{
  "model": "CTC image transcriber",
  "train_examples": 97500,
  "image_size": 64,
  "vocab_size": 15,
  "arch": "mlp_mixer",
  "norm": "layernorm",
  "mlp_ratio": 4,
  "optimizer": "muon",
  "muon_scale": "match_rms_adamw",
  "nesterov": true,
  "adamw_lr_other_params": 0.0024,
  "steps": 17000,
  "weight_decay": 0.0,
  "adamw_weight_decay_other_params": 0.01
}
Rows from block 3 of a small CTC image transcriber, named by matrix and row number. Rows with one number belong to one neuron. Each number is 128 + 32 x the weight over its row's rms, rounded and kept within 0 to 255. All counts start at 0. Numbers have three digits each.
After each neuron's rows are labels from the 100 images, of 14976, where the neuron reaches its highest value: "patch colour" is the nearest of a few named colours to the mean colour under the peak. Only what is clearly more common there than usual is listed. The data: analogue clock faces.
# fc1: MLP up (model.blocks.3.mlp.fc1.weight, 1536x384), inputs 96-191
# fc2: MLP down (model.blocks.3.mlp.fc2.weight, 384x1536, transposed), outputs 96-191

fc1.701:099155178139115185188178138117050080173116066092142149192141098158152050104125074151130082073125130092083169124143148138140111100113105162157115100098182105132115220078173114143150117103150120142111117109114111145152142151188070132124172087197086157153156207135141169158095092118131123107
fc2.701:087090085138202111096138127128122094129087096138145109127115150149145187154144160109111112154112145106148096062064143113127128128120118149144200105122158108061167109154122169158129130085120120108113144154122074171104140146156127109109117171099094119159095132135128124098147114094089081146
patch colour: black

fc1.213:196152058094132111128168128111147130093149118117155132089148096094131127120183104113107067117116085131057079111139191188151136151130055193111197167107167161123136167160116102091103131116099122151120163103076150137086171132124117131114175090097151142108102084099046123139138145117124119137
fc2.213:074144113087165091153125085169152105109128083120118120154118163149107116165089098113107079124092163127166091160131081125193075196097104117109117121105150149075128117126094142147155162181121126077145136163076135073147108127140072131138110156082092101149114139190160119104120137078066125116
patch colour: white

fc1.37:083142113126193114147168170133135129087109118118081068112178123200106102198141127176195125178097145106133110107101133132126093111136139121141150145081104099095178145123167198103096150144156173180137133145101125122133079117153129101115176117104068122113123129126096158129147120035117107138
fc2.37:164132121093112169130124102111134110210073109108151145165160129120140150106192124124057165111107140087071184108114108136090140095118063158095174089161109084138104074147161176170144117140133191101119115073151092140107193132181108090094135155125099073099162127061101091145174118163135174133
patch colour: pink

fc1.108:092115129072131103093175066146121161117160078098088091082146111103113128119159096136130098151131133108166123105078182119157147182136084139118148070124071150157125111134060105108141121113143136091120154124143106157078091117164156110138131096202172147142100093113174106146132163060177070087
fc2.108:122113131146117169158074178154091179153123152134199126091122097150155073171170087140112176098136103116194123123185061122116069130133064179126138085160171147115149138100116152183100132103137156134144085103159147125177152136134106183086104104101160124054169162076145152152145134105083199174
patch colour: pink; white

fc1.562:160125051079128135148150198098138112134162063096169112108138132089125114101156152161103163142101135103115154152117116112142129075158106167094121176140149051135153172088126115148182086130154123121138103121075118093139123118142151122130054122106191139090180102070078133137136150071150097058
fc2.562:120146159129142173099182102161155100095106175138143149161172118145109104115128098168108094110187128124129095123174138138155105134108112154153139081121070157116116128105104162100155148129159085188161103108129119123151150166204124179083164113116065208152131119099180112147093118107072106171
patch colour: black

fc1.632:131130156098155097174110098119122210145203047187154166099108192146064093088156118109146068161108114168106118150108142181121128070108214104125145128103117149098056162110144151137124155121107084188120140119114159142155064081162112090152159115150094129156141119121119171146204099078115131094
fc2.632:182161138079164136090076080171123134062131125099107104046123093131180141108170133179161131121124148106142144126109137139170110121190087095097132100209132132140121087099141135139088077145070178143101119149124184130095110082161143119135071161141097102141147189132155102110092167059165133148
patch colour: white

fc1.549:180168118139113141123153133117077144086169150114174091193148096118135105131094159100117144137125128158172163186168072144095133135137066078116112097126129156148137093122115060136086125107200130130112149218106121104143109137213128154084154117108118130159065130116114149116077108166150128122
fc2.549:127094117150155117137132061140120205070103164185151132110105135091081124168130134130099136140106107144151160087092199101172122121126167167099146116117097154115108138144127078140174151073084128138156138102109117161140124149144154132139185098136167139154181164100164161139150084103103040159
patch colour: black

fc1.535:110117164142081062115185085136084142103133157138078124138098150099155140087121133138096118096073109148085135156169167161133144156153159121155090114081144085145167117136153171099173120054095116117133079172168114073115111152134130102196182114108196136135077111134155128097092120105088107201
fc2.535:131117089145136087151112203137084074083145152121119132100137134137125060170133158129133151142144130150128102157108156068098132140169104124108130148129131125189119126103115099118173162116148157186126136159137145170122108052161109184141133142062078115113150168080121130108112173099116107073
patch colour: grey

fc1.401:116085073133145182183152173142109116056099092136147157103107163081131094133188194079162118057140163169110132154155101110102106147119049143118140146183097141176067119162100143065103164102084133128114127083085152137125134091148148094102192164155109199145131118131202152112105108114126146129
fc2.401:116184149148113113084116143127102092116125125084117153119167139124095119080094154206144128075075182144154092092135160113131121063138160105155112169111154114123179119106149116156190150131074090111099105140102098098200138102141139119137116163065120113110153113108058115173165139130074105128
patch colour: white

fc1.69:094100106081155156170156142155131075085180119153169095174147150115149120187119110105139091114119107103093099148075148113090117114116193163142156125088141143123077125204166110156060142160153096128103112045096142176087106084168099087151115119139133184131110129107117103119105097103199097198
fc2.69:112125131168137130056150118116128124134136139137150157168109195144078115143187084088120156148146174123167116153159114120129143118145054117108175113095129106083177112147139116155172077145100144089091113121142117120166227127113161102070173039120126092141122131096084169158163114115150135041
patch colour: brown

fc1.642:128131100124125156162070114116137161136138123111081146112114124116126074081104080165141096131153130119061080139073141066103130124123117057145136132135101176118098111156134179151144110097176152165116176110153102133127131107118146090143140158157147207146195155161118088156161139083122150141
fc2.642:167179124131159136171127135152141129158120126155143103108177088193088135134124117204038081140127103087132104083105134135109141116100103167170119099139191100083118180115163111131115169068097116063187094138089146072132048181124106188124087099113098142087073080150168111128117024102139131135
patch colour: pink; white

fc1.585:132109085158128140096178119113112139082141058099123159129119123124109097091192118144169128136160100120136152106143089133128107108112061128108158117153155171144075129145089133037125082108157120114136165148044109156100140081097088129144157162140163154153132151129114200181100135185146113132
fc2.585:105184130115162083099103154147144105083124130127123120167139113120110099172091103072134106088108106168109121113214116164146198179145090108141117117133133160079176104126091168130135129172141132147143119147152095113183150074157152118153118130147105100127100114121117136114126185152088147165
patch colour: white

fc1.659:182059162085129083199147127166124144074149092155205083154121200182132125206126102173161145064092128072162059150114116104194147145089115132168130115112135123112188188162077146158133121160160138138124139098128117120136150104125134131095111129133162115145119126085121159163200121054108076149
fc2.659:109153118076135163159119140146138128082128133139156152126131108133165046128117120121140166125117169155101108077148044137121104178104099164168109082162104089113153117100143153083108101121153136151193120139140162088107158091118077041174085164095132065169141133143147169137110145096123184077
patch colour: grey

fc1.714:159115078127117152072180135170179113100131091109124098137152128113113161154157123182117147086153096195135145167117124115191054110157110146096157137108165131137081113157117133093112054121159175129130151177092089165120157086102126090168143083128137092097163153047098107113163093094124141140
fc2.714:130175132121189178128134116066132114165115096179120161124107158130125133128133150138142094101089148148148180110113124154062168149148107107140139134136107097119193110056106084186167120079091107112099073151130165183166159130147158127102152124170136125151109073161157126109049130090130078074
patch colour: brown

fc1.524:065095132127129171153136115145104065091130053103150145109140153149174108135105050119135108144128100112135153131143136115159157137125134105179110141094123198104045141101108142067085122128126082151101171172127163118053109073164121111138054163137156085099110133091134095092177114175089147093
fc2.524:126096212121116079076108190134133121131177107184117151141099142114092141134126087114109120127092149156121107143109124111160168104150065109125119132148134078131115098136127088112092099159138168180091075092111086178136135130109119085157148118060112152197161171107174113111138115143107139141
patch colour: black

fc1.27:109107168129091168189187120125136156120097128080117152122128134136122082106137063184097148172154137140098158105123143083134128180132105125109171103113154152126100054125132099108129130159145127117173154127157147075061158159130073108129177084100156087137125129167122173075145114100131143156
fc2.27:162115147138143085141127118167124089147119115101183176179115161156143130128159068133147146076137134123122094152080090142061121103123150190153133108162072085192084091149156161161109177133074113129094131147142157053086122155170103053205143152143108101140152110128125117130050170175160157109
patch colour: pink; white

fc1.671:123141076122128176120120090123170108180143111133116079102104094108128110158170125133154135089163108160110143130177112147182124136147084131150094123141108063063174043157132146108144140092142153119138130127133142194051181130163078173148159122063170139140115242140135129102192127068199110086
fc2.671:127180059152166131097145116106124147148093208130114203092140128154142163164136101152111129094160189058133138090097182130085119178107111078108102134155160144104174142141136155131132124102177107147111127081108131152151113127072121089142125045114145157123136057095116161106108112110106122142
patch colour: white

fc1.445:128088083173092156086156120146137099151140117132107171135129137119099208103101129113154092133115093067156101074151147136129063116158077131086158075147144179099122144162101107048109153126077170159135082188108056121158115151102084139142151125114152198155149153098159169135131101144142108144
fc2.445:150092142164144109108120173148131122127132133146136097116147142103074109187148128157115146140133141182049165137176060132145179155153116129109100148096141114173136084108109150082176133132105115146093107124156125170174103120140149122103145138139123092115095201125129183085105163108123155065
patch colour: pink; white

fc1.581:060113173091074143142096135108127111200080168066105144099104215110124148149159113167117116149157122166144135147135154139097097112158167151114164128165148130136105150179174111114170160106138119115128066124158178085137123173136135154086188175088095086111099173194094114156138131113124161135
fc2.581:123088136072135078079222101092101141092152117112121132163142114134190089140209145073162109093153135111119054133070098112149165107121116102158193164078151164109088166098112141139131133148133141153120169135088150190089138133099100083150165141096076163092138122104141131135143126163144113102
patch colour: black

fc1.255:098127078124166104144190095091101117151048062179153106102134106115138156102138175114167167126127157135102139144134146155160178126158063194144089121122185108164132101113112096154091160118140163152112127144038121144192116102185129196150103104161153103137090132152127133135093085086100131136
fc2.255:132134139090113123136110093135093137127114171117149107155137179062193100176143153108077155158146150114143172193131123104119122120175152141108133136126095160144115099145132106145158121116130117126142081107087126128164084091085153126090111136100155114075148129102182099070224126115107156071
patch colour: black

fc1.531:133148117166086113139161141139175088152111148069133130150121131151184161153085116132170075127085131183195162097170121147165129162154107085156116124143164102073116044161069133173131164159059095108152061130108100164150112165043118081126106129100094094113154117097128107123185128121165175122
fc2.531:118117232130132116139118186142104176084095151131173080130159107123092132076127111130179105175091163114162158200085119095102085123151104179156109100181156135157120196097140171115154090166141198113154129089108156156122104023087118089135133117124117145127058152140084211136111154106161128147
patch colour: pink